From a checkpoint of a small contrastive image-text model.
Model: 12.3M parameters, encoder arch vit, encoder norm rmsnorm, encoder patch size [8, 8], encoder layers 10, encoder width 192, text encoder norm layernorm, text encoder activation quick_gelu.
Training: adamw at rate 0.00063, 7400 steps, batches of 256.
Data: trained on rendered dice on a table, 13.1 epochs.
Rows from block 2 of the text encoder, named by matrix and row number. Rows with one number belong to one attention dimension. Each number is 128 + 32 x the weight over its row's rms, rounded and kept within 0 to 255. All counts start at 0. Numbers have three digits each. After the name is the row's rms in percent of the matrix's.
# q: attention query, key and value (stacked) (text_encoder.blocks.2.attn.qkv.weight, 1152x384, the q third), inputs 192-287
# k: attention query, key and value (stacked) (text_encoder.blocks.2.attn.qkv.weight, 1152x384, the k third), inputs 192-287
q.32 103:202132083140098094152133179135188114101146184099172106143075127160166107121146142137138081132128136125135089101116132153143097139130116192137094134091186133122085088148056151164160104126101113123133160070182234120047099169124194139160097063060117144140158086158108101155120151139121117133
q.33 090:195102067129116206163114192098132074126101171118170135117125165166191152105114122146118147132113095147078132096159097152127121145117138169125079112121121155127101075128115137113090186140119142097160176081169208130105129137139154136169108087073153150138169100141107065143128149180100097107
q.34 091:177152110126124090143113176090153142083152155071097126118108139187156108119142096135171122086109105151070108092156097185147078135110092082139105118096145161107123121166085179079119158099074117100136127130180193131088099137108148170133147138118077132132083159157158128107127103133140063100
q.35 092:163138133122127121161098177114152119088138210104175137104125130151120133128095102147142148116104106140069079114138125156118085129102097183127099088147147178163122068139105148148142112143133109114169170075197243141130118143148161150181118109094149118118133134144118109148135159143081067118
q.36 086:178057056177112114158158180114156094112064208108146162154103173149193148134103095138157132073106124109116101081136109115155111144147115161090078067127143102133103089137111158106123136146104085079136127057171213134101136196150177120184117095111126138159135120132099150139072151115131104106
q.37 077:052155153125200138114114084149087100137142098174115154112088167072102129143162135123074125145097138148176111127075097061094095120123131163111187116146114096091139159058151071124066145153144128132164096181122106163172144105125135108156114093153155148057200114124134154118096115155149131138
q.38 090:215110093122118121125077182140124146108115164096160133103099184146129097099105085141141120105133164138072089096150154142131120145114104132106088112106162126097072075169045176114121153126126117095137154068192208087085077154141143181168103100129090114149134133128145071143117153125083142103
q.39 087:142086073134108084140133165106193105100124159148104155138114116115144022133088125113131114121142205147123132089130074175140111157119125155175099144136133128164116110125109163098137124140042113120085167078183158102083115170203151146134094112107140170134140106119148114112091148141109085139
q.40 099:153155114111146046111126133120140162110170085124070088128127102133119126153122143134114123117186149064128155169186082163144163135129111096143078137162153087148090117147123138091162122070099091130083084132114139079088135114101134118053168178149062121204138139161187143124114104093137106099
q.41 068:145159102113114149110098137144163107137062098189132120218111138096180121104137122125147130160125148081144151193117183115136198178127102114120096132081141089087121173162125175141105123096100126145109063135147139157150113148116184137108088141131127123153153089117147128112097136105079127149
q.42 086:130159138130123064101133131132156154139161085075088095113146092132144106139128056140137118132160140095082155093156110142143180146122086103122094145149137103161090082093101152108164106062109062116104116153114156167131085108137106135064129131099073114137110142154222094150115106126139147082
q.43 080:119109154138138179159152134086032138190144170092140092107093158166123157139177145121112119158078090200101113110105102105104133088095154136130137168136123116131163064059141135115130192140144115096158069089126162135146131099107180159141166082128111153120177162144148114141159138179161165091
q.44 081:128089191135149182115156081130103173139159097085132150089113131145117136090142135100119157127125148167083077153116144069093118098135124161146181130144103137110168145066161096108118149119163115129136108217132053110178148098098099135103108095150145104078157143110104175130144104087159117123
q.45 108:046122162118115142134177093147113144181121049144107110133142125110115126123142123130120174161142135108163129162121134056153161077134166112185170148155081130117187181104188045152104130144152102145147114179076023098187162095121113098099147132150173123090155145122114089098107141119186151155
q.46 088:181166099076103125131119134142164170080151119119157139139138121191170098130112094109137119110165073081115175135161125215169113139109087150138097159130127090155125128129163186113137125120086093103096097102089166119113082142081154174117148177148042119162053117149137135100112114116100101102
q.47 090:129152147110120081102127109132082159142172067122080113123134135149127136121110133166158150122164156121149147171168091110136157125115092045155119161154121114161148141126181122096110107095136095165104068162045067103148127117100127097043149196160078090120113147196205183123132104102158123120
q.48 085:145128121174144142121121131155192146110094127134116099104114116090099022160113143161134133131126199183092101122059120106139134136153133181115166075112146164143132133146089147133132066149102141124114155138139083142105149121195090173101054131115164100123140119100078147105153155119099135148
q.49 072:132117146074105099094123121150143165106130083115101131186092099055098047190060135083121103180178183137143209176173126079138154152100127125122124117088182105122111200110149152153124103134122067136124113219115095075110124150097125095067137168168111178154127165102106179114100142102159118107
q.50 100:071150126109128101133118087131114190152184037139086120168120103128090083159120146130117115149130149116149196161145113087145145137133135071153160141179122094139134137120191122104142112108118114153094070197084077109119120162069140111059132217143113116156108114134172165083116113091114129131
q.51 069:104171155091133107129137089082092137149209026113124174101096170138074155040115033146096134133111148145092177155131144093121104120122112115171132094104113142109156112075129076092120179111173087139168105137113182184148134090080118109090125212174089127122159137117148167153133074129172131121
q.52 099:064135166145151183100211066117108111170150059133092153113155131126174155104167125131089147133156113107149152163129143088137162074133138108158180120165105076152153151131191063112113118135153144142162081224050059122176154104070107100108161105166149116077112120115119111104115117117150123128
q.53 086:144104087161129089137102117124250144094107111191165107151156113115122052165088105096163147130187148107083138104095135108122128149163160090101195118124122203172126172138125141140170074098069150122086167129101111134100098102172169099080105128159151093106105114134113175078101138157102109175
q.54 097:150098122159165172172149153118143110069091214123178107107123150106146106127137161148146145117111143186127094096108159160095101136079122179095099109124134164115130102116087135209123109157121126119146195067195123160107156117196113154171058054086186123107180118108078124141129133151110111156
q.55 133:242147092121158106141096169143152132128107182089147104126084096145103095130118116152136094120143139111108120070150115165108100202101136142100045101145188145116088079147061214133176127162089137102117143055227219125035102130103181120128108146065110164151106121148139115142149143132089109136
q.56 089:133117135099146128091089093152131218144144103116158105112169135118132202131144141091117119167174123065193199121176130101174200171155119086136100157150100074094074162130169113090101106060140117106109059142063142110139141158062142066119174169120118164175077139138144132110103174100128156158
q.57 079:162106096141110141135098169181207146172140175149169074122145166127100086178124115080129126134122117115110130142110154169114187195114102171118059106083158168145114124143034153203141106153101130129110122081173131098106075165158154104156059146106188132151117155144081101127145129106141105175
q.58 137:201152092104133093160095183127140121116108230103150112128093124149142124147087119140136101099134161136100113087148130174117077213117101167121057113132202152130096096169068177148137118127084113121111124065208190120067075133116152135126104128074068151160099123154119127124161138123083122123
q.59 125:215127080124124097135104174153129131127117200103120122105089115149126114160117112116152112134134145133082121086145121173142100201120116154089064116105209152101079071150067196134138124122095126110061150034186203094032081140123146130155082158074112132172104131140132116137126147134089123138
q.60 085:126134115081163069164131211143202151069145178145156130102107093133094056118096081126148147122126128156042127095145137127089147097154133118077144113117146140100123117110073147138173062124128116148150157119174152140111094143185092199131099057122120124116112157140124137135105195135121097158
q.61 072:081093125105150128071185151119130149121126110143116178142123087130113122110117082125105133100093179166142120147080090122132074145092124137150204140121087204128145119097191169103131181113139129108130121180077090096130182114213085163091073123101122093086126128161110186145135107125147126074
q.62 085:061157145114084142124099091163084109181131082135113109156122125097122116098127164123107158163109178069192162140129163093146163095119125099165135176109144070145113186114160089133097128083192103118154133139105078084162142075085118138083187173140121101154116122112122115142118139111174149138
q.63 092:204097116153138100167080152116183109061107193118150121152145133092154128154120092117162064139098151101094109116116121138172088135106142157135104108109169184145094075159041149113137086156147099126165148045180184117108105140203152120166076090114107145125099111155110089152104153130097102079
q.64 083:093151115089108128142114110155126169134138137105121181125035101127097095116131073125118144190164237097126071138120100122112111123139103120111138175120161150158125128102148069161045119100173106173155092144098138138135135125082152079130158154140147123130121082071077133137123143106149119130
q.65 114:174123127108166150156152165135165089130133153137191072120162159131140151145152114148102084105120068133095133038128112152163099147139160110113098149151132138083100108146100186115176162171069151108169193128174157146077127087165164133122061092067146167137110171207123138128125158150071112109
q.66 110:099146136107113115115150110127126161118192089113071166125086123155107132137102126087135133207146193122133100169109153086100154082133121163108152113115080104153156118093186073139103114109138078160128106132124109143167114160134101103114181128164121087118150092044156134133127109113171131146
q.67 100:073100086137097112142151096159132138128107060174091123192132115108130151084106147114126184137177179108127134210115185074070123130154116149145199143111132110168150162114128092117084068114189097176094092149077087112145118161105104119147183138215107091117145121046167152112128128084163156144
q.68 114:123166130099176164092126136119117107132144169171192097109132192180127144176180100170080081076084056167137181083117111147147103139124175123092118079136133127051133122148114181124200182137056162114155153117164137145105097119138139158092082117064113159143084156219068134123119156182074075164
q.69 106:091148072116091116165137108165123170144133104117067139161124118096104131126082145088131179148173168103130140199127169100078156086129121159137159165115102118137137157116160077150119083120170110155089106091064099126164131143079092118120145162194117099116128117063188112098185121106172160129
q.70 108:088108106165105129136152139168111151110150118107054090184149108068159125080119138099153150135174121114140106149108175069051148140137132139162156159091108117123136139129123085158142105087175093107089132147096091077159185151105110134151133133151172104080175164085189132138154128052146212088
q.71 095:099098158143127121148099141125102154104112148097041144119082053100134092116117181120137157157167158121166118150155179095127108106162096113128145159103163138142105110130158101153079049051176118145125117145123088088158171134122106078149138145144126114056167114108170087099172089083145202057
q.72 088:134156102097140171099149079103089178145175151149112161114126145127138141127170138145107094148115131181117179092126082142141104094118148104096153089135105125158152167164099142063160167138091128144123125176144139134088076130136092176088078123149129144210075131146088196121091171187163083180
q.73 072:152174077102100169161132123093094152098154092133158190162112099127127131171080119117127143182129138120157122157080125133105110102120111146123156123131126140155159184110142049126047086123113084214123071125166093177093089169094138088124148133153118106160135083106107133147134126172161132163
q.74 101:126129172112167141109108124098129119124121206121166124106123144154130144178137095153086063105073116198117155095174072151140094128129147127085096071151131145133084080103125191119145198142085142103197149078159133139091093117161125141116076072064140132114149126174128114167136148156107068139
q.75 078:111190121055158169092142150083097131120135176152173126122112147141123147135144101156107097083138111108205123108126153132162128174118097136067166056150149144119142160151108129093121141136125170137133143119103093142116141134114117114040115147126083153110136151164092151077094206218141089166
q.76 103:198169164130152132070131165136140082116122183156172118146125178154123139174148133151129054113090092161090142110101070151140108118092167122145098095127150136089102105130097175114165168150091137093182162117188158139116113112124156151107085121098133162151113132200107147150118125146108110125
q.77 085:119064139165105157141127133148087097101134137110074102127107095101151161142136154100158142132142158067195088153116163077099144137152119130162176108091103163117130146109121115174114102111128101101091107095122124099125183138090126092177128131150132123096151146111143089119127145097196202077
q.78 094:097098067130077124198164119128085177134122095128084120134113111146130137093087160080169172183211149106134124172125153114057164095134125134177112142100139079147117159125128118134118098134141123169116159121086103071150145139091134117167167139177151120129151077084164167131130130059168203131
q.79 099:100112124145087097174146140154104153116124117103032150147097101116114095083104120150158164195167209088127119156120103105097151126142090156195141143111128140182132134129128070159067089099139103136107096129105091106156133148138115114187137178161130109116189107058164089154128110073163169119
q.80 079:084125110075097136120137146121121182084136109136131120145096142111113136108104098147113128098150164073194108151092076072102101165132094136100176085147140140182120140117130111163047158150116148152109085136119114155178140167102104083142141119158081102145137077070145165087117130151179130077
q.81 090:095087107125125109148187124137124118124053076124058096137144099111130153097116137092125172117178138138151135122098187069112151146144090142179186180098119134112133158129133101126172127125153118116105109144109109098136184148120094076170163153176115095065157118103150118107167141090121190111
q.82 095:180156125137171114108119127161131094139138127167194098110181192142128138164206117170105128096096034189141123056155125109141076153097148120170080139144122168059122079145083172102238160130087154113108152148138148133095120105121176140135087097071127151102131150179111111159139129131115111113
q.83 087:147093171145090051154082146138108092115132121048146096125147061091129095124146162106154167160152131175111141139138152150111142091167116122153106162086118120132078094096134159158101115042148145110135163106112164109115143104111194090178130140092199139121147128121114109162151095117169119083
q.84 094:111096093102135129134168101151133149139097093143070143128122127082138121092095158050147150160187113121066156182112168118093108104127146134130145219079130099172125142128152084115225091149150102187123123147106110125113144109124097181113130162210147090132114115087181199101192131137134130126
q.85 080:149137147145138080128125103163132089145107106119146135143173130126130053136157139140159136146161059125116161143094150131134126103137167157114116140087094158095078082120062154102164142081196134140126173150170126138113122118132168149185144091089172127108159131132130110171144050067118209095
q.86 095:079102144127069110115155147138126117117178095148062176141121121081100142082142107112150142147143194097147130175120168057091164118154090083121172107138109137150173171183174077155036102099143088134115081135101097152174132152135128093123160110176137109139175103048128126109101126099121154134
q.87 085:147113180172130104106094113130149137113139119095136115147133137140136088185108132108146124166131106179099102080153131159157137077130126105125038135094158123135076082144124151136177131077114106094141183102180132088111124075108220109142150089104161157120083148171090065196122103125165119069
q.88 094:086140081146057137114185113111130148086125127120067150125113086098152112130066151119096146128173194118129134162118107097105114115112101133119176096169128140161138146107143082170096108140150090148080073142138104145144140101140072123162141109175126084148146100053134126094145114138148141121
q.89 085:117123180114177153065110148119126098124069162108191085106140140137124115151152124159157090077074091160135116097174148109172114123102152089116132102142122149108078131108119144129146170107081163070217119109181166137146124095193129125082108090061107168108133160178136109115136080170081112121
q.90 097:094074111128101119168142120160102179138134087106048093152151097074119148090116135075190179127191146112113143181125163110074175113101115120187140148123141144142103152106150078130142098117126101150125127139049092084134148148120096124147174146207121139110144149065205088114174136082154170107
q.91 075:147134126140128150138125131150157137114183103149134151114060127191062150155110120127152107160147154072137120115121145124133109137104118115106099094154134142175156153168101109041069111127129056159075160136118139140099112158106164114092176089143147177131142086112132144162086132138122102177
q.92 079:175152171116101129064101138133128061126072137126152079164153116144153105154137139168105172114100144145094126105140125072137145136114148111106059122113166172067107168130064134183165133115075137088156172119119110105116106129140172069121104095121127154095151158157075087206107156125120141136
q.93 089:093115141130129129159113162105123081097070128059080104119147066049150135120103096119141132105159150107150117121154197054117133146170085091126182157118118160090096177121121117164123180132155104082138098125126093105162204129148118053133104126124144147080155194109096079116143133097148169121
q.94 087:111063152175123081171131156133133157126077092078086106120157137089117095119144145090165120107188135158142108141128174104120120118124120127126172168103161134104148174082121104168155115126149123129107126142078087068123160109123130074144127167136153149074122155084141080112136132058149169078
q.95 085:163144181126154153086144124103178094131139159113189129077139117139121123166111133095063068079077090179115129111126106146177075121081143144091092118136118132077133089146145147130190147141058112107157137132147130170121092115136119195120059128067102172202113127179064124116132129148098043134
q.96 093:154141176176103116068128135114091127128198144145173148114132167176111143189162145185119082130082171116113129093134060164183119090161129124094164114163122119136140106112107125094085126113106163143143143113160150160076135124158137158092079105107146147172138095182090164168100114210113082172
q.97 092:153130104155167072135070105143152104160174114147162123110116129177143126125191125112153111134122102121117154107113099162162113120107142124144075105128126105159107080145099148035145129141146135139153195116119164127106058157129186186127167157123161160168133111167114133124148123144135107169
q.98 092:106120104098119095206147136150128146169172102107073188151136093128113094177128156070156170204186096114099106140113144118128163133131077156181152188057130095124130075125153111133175100084152114136114122123097143101122113139079172124158154153183140114129129114101175124120221120047149173105
q.99 094:147110172173119143078084217122115119126139138095115097126089117140097102157160074143124145113096146150162132104174142108127142149146110069130107116124173138116095093103085130132132163105147148082141160150171139127135128126125159094084138114062136165085152143166100087154122107052125150113
k.32 099:120130115114086109136144136110135114103144112071105086127107165160150092055147153070153146167147097122111082111135138137099163079120091137104088147109140110110158158181164147109147155121128106128177144148078080136200121107126122141166166172166117134144183104084136047174153092135135156052
k.33 097:107175131167119126121133099188090127088149111080119103136139139119131065059109201126213144145123128148111100148096185197117153041107076117117143123091093095108161135139157167127137114150161086129187122143159119095176121116129082150122174097192102104111142104101106083183183098107113179104
k.34 090:062122127080077090133101154112068101111098128076112130174105158132170107081139139111158178155157119120135122092155157224113152113145031142132118130089135118076148132185127149171080167128128080195108130099094131107198148137094069115131175158147106080123141136108171072154197139148169135126
k.35 084:121141130112098141146137190133093105063182058080106079118130131087141091077144170089135151149127116083127105117118176124141134082105056170144080130100130113102161136163140163133150131175118118141159122140067131091194121067122060098123158140199125098108163094143122068180162117088115124095
k.36 082:089147137097077104122093130156102174100140108093147107129128180095154134118135154110168172136094100081118122139136128147119183058132131132095097116148087109162165112159157164160143169094172133131171138143141113101171157085138081168173162143147129119133179105074122137204157057072132115101
k.37 080:157180101114158116111097113129189155136154135175146102089117085122111113174097109155090067076107163129134164139094130118144093134117173174122147104144135166135100128059143161140138084113104135105079089145130096085078105118136160143134094167124115161139092183187150139102114125127034130155
k.38 090:104133142129092108105135101128106136129159111074087094126137174153154101077157186087186164179129127120112095117172142146111194068093059090140115116106115106100128151195113153159130145148111105152177138164116126118212150115135081102170170148183104106143165083100122114216174080120157157109
k.39 084:097099167129090141135116114112079076051134085102124123175106178142145123088167182111123161150121108164146139116180146165072214072131035116123110150095104063125142142150169136127139184118150113165151161146092099126162155132105087135164124130100081125122161119102122085156158129160099163084
k.40 087:121082163085143114104102121102064067125088178138171128169144168189123137129143128166102173112143055120181123112197087175136166101140101120148099160105117083055144138155094086147054149140071119134101151113081146133151093163152149103118146117098139211117139120138163157118135175158210075142
k.41 067:073168109123106154154078132057098109172165212140149166080120176163161156130115101105166130148114075114167139155164113151073138139106164088140104191131129079094138111196143111161118121141168125135181100114132096122111198132127194116089162125073127077165107125129135156152110109177138161148
k.42 073:122131127064139130147100133074102094111068156126148162128097136205148082176139109169154182150138115127127111096173111214121123112154044089137110173071090066074122123146105165173106166131102162163159147144130141135137115173140092111102157136143104146145116131134134136097149110147134141133
k.43 073:109160137094141107146125151158167176130135116112124175147135107075110084152155165105139092101150172129129131151092139139128136090126148084162146129156145167154135117058121190117156066088137145123106112111119159094091103054117172164077131171142131115098102111134112167103145107077108121168
k.44 090:130162114150155142135141149161147162143106111144123160116118036108160118165094077157104092084131161152113172139106093093171056184184118118126202099172210136144097142065094142104126098090091118135085114161117078096090134141139151113107095167079114109099091146183130155086098191116117094174
k.45 111:142150084142176152100147108159166148167143140183153215110155091108124163189097107168077095071096120151075172152099103091128142145135154132139135097165121137160100098079116113112158101161127139089069139113158149155057100142114153147099073147041170133106100150133118190099097144150094134173
k.46 086:092106147092103125136098161057059090150105164069151140140087165208127163084164138103132166155154073141103095101163129169128152127124063147172133161072111073138189132191118122120079155147134091132190132081092172172122163165115112142148180123122130127149176112109105125155148103134187127080
k.47 083:164097140072124096131103142090114082161072172160142147127114122185137157165148130167106140120189150158154171122182110139163096153162107117145145128152193125114120137096121095142074141143104160149090111087130167170078098161135141119121153145092121142113119113148125171055149173146176100152
k.48 083:137141062113108110166152214131142074181095075129120109149129130119194105123119103135122171123128124147148149112149173073109159157132126122138131165141161141145077136150139145110148130109093138112050081147076100089145092150131132116174048121114093125118140160106135122091110165190088094110
k.49 068:144117135147099149124198083110182112156128153149162139118133104170139168190113125123035109105142130134115137130132082158117162104095162129128129174108148095133153119122161084118124136160159132095090180086102087165104105222191137101126106146119147123119139126154166136097077154199132130086
k.50 093:181112117104128134093148138091113111190084195141186194117111106173130173174105139196084146072136132140168165117163098129158096153136169103138142130123110117132129102112111070098066136106120140116107129101102156138083087151151164132132105093092096161112125120135134179063068134154164109144
k.51 062:184103107153136138167121103129145178122130147107138144120100126151164191165130090161113132173127148136172115158130089130193061149165113103151127081128180103165143100162136073142090134104097163134107104105152127100079101108120158149091106138116104094140184071179145153109137175118151134168
k.52 100:166144103144189135123148113151177148160088192166129185101131068154088148209110096169098062095106145158149150165117121104183055157170175095130187126133127105163137088076120130105118109147116111107109131113146125141043096137138153166093097118093155138110067128205094165075115152144089108181
k.53 078:061117161162111146102126120065088091146103106157105121166156138120187140086150118143168124098133095126167118110154166106146188173147080143131147146104122083146117121168170078099053131168162110105174133112089112113110119145106088126184126121135113109117123119128136095102132135165115168061
k.54 089:109177068168079123158159173153167168096171111115098073099104114073130123091152145053127130134135154140122100115058165032111147110055090141118096097148143164133132171176137179134244079140133087112135103155097081091179155080158103142151111182164148118133171127102117089145116092127082141098
k.55 127:129125150123088099131151144144114132112160091072111057142144186133165091058145153113175164154126102112123104102147154159105193097107071132129078144096100144095157149182158147116131171134120094166155126128102108108202155147139104149165165126179103143163178092086141058196148095103125126080
k.56 084:131100178165148135085116089114110125169115146105131154087152116207063158101132160147131123138105120133116112177143101150165146094130152084123122137130087139127143092146100116107102128168193142115171143102120176181120167150122147177108151077138177122157108122136114216129124108142190123170
k.57 078:137115132159079101176147136091102096126150090108108073176125149132106108052178151094170175156102118145115116094157150092094167103093128140107105128124105141121156140161115119119173171165168094156165151136097096144152121159163134131199130135159131122130194128080130092208129107155128114090
k.58 134:105112137110083114103135136117085137088134101066093093134120205134134112045157173090180184187134132097123111111129128165119174076093072138136094150125113131117154138190129122157129171142112106177146129121110112096201137134100080120169175125182111124120132112115122070198153100114144138072
k.59 125:121122150115061106125150138114116103110165101046115071147128167126176103063157168088167165147131085113117108135140122176100175087088092117139096159121087110089147141189127135130150148135151124138148154128094102132216167123142104141154167128174130152122158100069133069207165115120167123051
k.60 081:038127106175105126106089160118131108130099077156126058134155186084166097076143180094133134172120149110122103084101173089096194175069075161159090132126108132117104175186136150167158101144132076145102159131136086082142174122106090116160117131113100121112149093130126084159159123125104134091
k.61 070:122115128087121100125070121136165126117085125160141192162085095097163126188176151123108142177163157138149091135103159140128096183212100126111127079123151083158072121093143157143078101112082125124099142101123109136084125142091073090140091160090134121092151104174122076073119117114054112118
k.62 082:131130108101160174126193106136147163140133149164160188107110128132105153159110131104043107074074102155088165167115120119133153174099230134122132115163169102117156113091100110105113131168122160053112129128155133138072108136137157151098102111098175163151113097131116198082063151142145141181
k.63 089:081148111150078102141140152113135123109162102068123082133171162162151094098171124094142161183141105127125086105140168168104196061105079138149080136107107133115162175197136144145135163126115101097134158123098107105172144101098083146132147134173097100127160123072143103183156084113112150064
k.64 076:142111133117110079065059178107100035120140108146108116138083121134144115134117080101178149116176144108184113082144170159156108182156070164126095100060181085112112114141096195130089114061098131122127111079163138133133139173128146099118167123167108119124059134208150070140143135112131114157
k.65 111:066167180152163202164176075149104138184146097126152110102182091108139143109148180181128102122053087152089175128153075091124151040091206119112148153176086131097140112114156105108162120131155153119129149165105115124123177057139104200128015088126117162077166127117100211116098103153116096102
k.66 113:164090125146106072090085173140133100093136128114133130167093119129138093127125071094154134117185147128169069100096179168144106222152033115148136098046178152134113158155101149160089122110095107141140078098158132126151093190127149053091191158142147131143114114191155056143168144102151148145
k.67 108:150102128102087073126090170150131130053149118085106143128082128184130119159116065076133127115212128102154065131095171130136135232156073104145113106093173113132125169121140115141082161130102104147128129108158121152163141184121139040116207162146138070142107154182164083138147169072147193138
k.68 112:094161140147193164144156084123101161180147120144153068140150090098104135109153227185133137179042147159058131132147072099145116000077185123108161137176090175133129086142151132094156129158139096119117122166086103102069122075131080169119066109151118178135165123092064172144087097171113085114
k.69 111:137100116110106084150061172132116117102109134104086163123103165165136138126114046127127139099203127100166071149086182151101152237151076144147121097063153067131124184133119122144106149137097092157130136113106128163186124192107162058125180159117144100150110142163177088120143149067158181127
k.70 108:170072127110111068127097155176122108120150117088139163091089173160149155147103070119098123090179110110179082159137180134058150209157092118174125139128173100091131156067126101141105162103132156136141112137129157141163162152100183063163144163090146095101143153135186083104147169083151199148
k.71 089:167111082122084107159121140157132139123131122130108147128119192186136164161102103114104151085165083090180094161138221123159158191147125131179079145086144069120143190130087121106083162131133133119130129123100145159123104178093166119149199161137135137155068162148175087106132183105136172148
k.72 074:090164158142101123140097179047154141099135101149137150203114114144141094155144153097161137143141117087136143111128127088176098095067100128088179114124108116100085160165157144112111128136113155133152062191131088109127099079132096126109132140168119095186127129095057157159133104111118069092
k.73 087:155105110106070079102058191128196112082130138119109144157096134137127062118125087108188124135160137130126098068093116161142091141162045114108121078097158117136099169141110184106056144098107147174154106116146149110130106165106145060124199119143104102179100098170148061187205106085168135139
k.74 107:084163167140177194110166101094144110221110120196174100113186079102116137109125181138133112155068147140090183136165044128158130008082142141109142119181085149136117073141154139073151137127113144102142153147106121083073113077135086185135077088107130148092142102098083190139076120189119064124
k.75 072:127114103125072127097086146105129117119152108170080172162153096152117121126099160061187133214114148139129103114104089140182087074108070124136137137104115083088167147155144176140070098165120104176129070135174133128115114129087078135083170144149125116193080050142109146178151074134152109108
k.76 111:106153155141177181147152087146134108146101114151189085129169102081136124096133180146118116144071150156092175111180076095128130028099192126106171125166080186135116070136137150117144105127127154093137161148132114092098130054140096200179048093106117165114120107108093149121076117176090104111
k.77 086:134150131144102124161099165131120118080117169127073146099088223204114110136131088135087132158133106109236093124119140191155108161168083141144139109115161077084154170089083120151106170142110133117112121114132171142137111138075168091150196158105175073125127095150166087119153119096169160132
k.78 087:147095169093141107144133164146144112127145148114100128084144173160154116150121036150144161077174082112158119141102213124144152223163121137162119124091169099137110150119086094120111136087140146161148145117142169154175117166138137119120145150102137137172092188136162076122110136093134167158
k.79 099:169094075135108096124036171104155082102100163109100122098113138204151131182103024100118168089172109120149109120121166146119134227155090136142089109059188105137111146120111133127083148125103124113125098082196155144152134192066154054159164144120083078123081147174147080132153177110177176163
k.80 092:156110090127045072120085162107178123075142123112111129166068137126147100140127058077151133145206137099144063108096147154158120179148022115109121076063170085122164159148106137114080128161068110156156109110130128161143098174129116071092207169153125076163098117150125070181166124079144141141
k.81 095:122112110096074071146075171164163107082118116101054172161078171162140115129124112087127127117170084123135083192064200131094143184132077119170155123109155054141175179096118066145112155141131106118151142123118118149167114151107152091110182177150161092151147164146170105132169136105129182131
k.82 097:107156178126191209113176086179106137186099142153128098115144108091107156109138189148094104154020107146115178187145108092079150075106209099116110145172087147099148088120127112148159138140171128130133163134074120100099152082134094195137063105103133177064167113099104179141071105159126121155
k.83 091:120141158151177168139216090124107115193101150121148145124151135107132170149097119181098109103074128147093157128168109126135153039104199138155110131170101154141127082123118126067155139097143160068072169121096143106116160095159147171158108097099134147087107168076115189142068107201108134153
k.84 090:119112148116164098156144123133113117146085124089122101119162134102141105117133110134101165088161093109133107188130173088093175214093128108163130125109143110128146172139097065156129144146136165134153141141113158123161136203146127084152127159107129186142146179123173107114121124119101164170
k.85 087:128145174138186156108175105178098136181108126129167118043160117097103161171125166163113131089046143141122183160185123127126122109113200145145113171158134198126080073104074099110163142139188140112073167129098120116092143128133130189152093123111126152070136148091156158098096172169103132127
k.86 107:173100116100061062131061176131170121075158122110130128139078123159135102121119069092121134158209141101174067090091189151157131203171053137139131116093175127115138140111113130119085128098104103120116097099166153153171123186109150049133178170159149092168099152148148067125170164091152143137
k.87 085:135155125150180183148173068171129130190138150120162127109150128128113137149124143165071114124092110114094174141176123107084149073125205132133169149153125159124113073111115153090157111092129140082094168139121134132103201062159097146118060096068150166088132148090112148085076124183119127133
k.88 104:142145089137073069127066172115143134061141114108101153167084172144125090149115076088142150127221158073182066095080161133134126182141046135112127077064171085138116191155131120127116140122101098153126112088136114116155102177104162063097207159160138055141099130145155089115199144065138142151
k.89 083:102163139153118158128201112115156122136131123186185130138172166150121168112132180156093132172043149142064149087177087117099142028107180128182163160156090136155136088135167121085104104174148094142120160163145121099067121099133097180127076124101103099102158096082080150121115112180148071104
k.90 095:140065134120125064139079159130108103108100158121100142085124171189162154118115066125124141102175094093173086116081194115111177248132089136154106110077145068120102154124144090155114163124125129152144158130133153149149121185113161071118230144141133070154122145122209086118180154079129217150
k.91 075:186149105057145128096102130079121152111163157140110088154120129147136113139118118120155062084183159126120124088163093172149058159114112120097161100128153139121084119084130203149066139140100083148145057089131160114102113142093153097084112132149055076126061117165120093126151129112133097135
k.92 069:107118096139183123137160125175158131173110114140138170105119138140132118109164159156117103135119123175115146119117119149135133052104154095122102154149124104137160058058131098103114102095151131121141179155154109103120176075132161170177057088123188116113139012099105117105099120164167132087
k.93 095:139081111115129060180114175144134123108126119113133156104111177230128109136123106081072130112148130154178077132130176166134129154162083123177127126113128090144176198106091129084098148163109119135122127117111139167154129132087185071134167173123149096103135082139199109136108138091175153109
k.94 088:133082113142103093149086135150083121116138142106096158086087174197146138101137076151121126133111117107141122150122213128124148184165092145167137142089175051093151151124126088131110184169148116145157165120135154136143160176121196098139164155090176118141135182135205093124094102093140194143
k.95 094:088132144144182170094161075072107127166096103189190132128159111091121151118159181160175104190093149158092190104167077106087131071099142103075139160159096133136160081159123136138151133124160091058110188141098112106126135072155084201122061103093130158127172092087080165140089089191106064093
k.96 087:128151099144123133147126085107123161136145092135180115151166093074174125106080183141138108125102128151121210094111042124164085062086160147091153123166074135138090084120199150108130097137109100113112089191118138118101122107104126149120101126136127128116112109122045156147085126143108094141
k.97 108:123159178133176187114184087156127165216126127140142065135184097059075139145137175162109123108056141167104200144164075083132091095126196110102130131145111194120089039135093139127166094110157148096122121152128107112108137083148124179126031103077109161119108144106064147114107112164096117108
k.98 086:109106186120160165116152149170093140110126150143138135132114125110107132155102115140132139025139100139135115196104154080089211200138162138130088146142141130208111118120063090118158167089149153146135168097136111131135137139162152127160103149108123170111131192128186089093113137116090218141
k.99 088:152143124173182183112168093092121109225148130196156191111212167154130154141127120174111101143073078140125152128128108167091116057140187139136108115152099134123127081117151143105169147125143149098102154135090140117111094103137143191171088064099134126131097074095170172101037121153142165116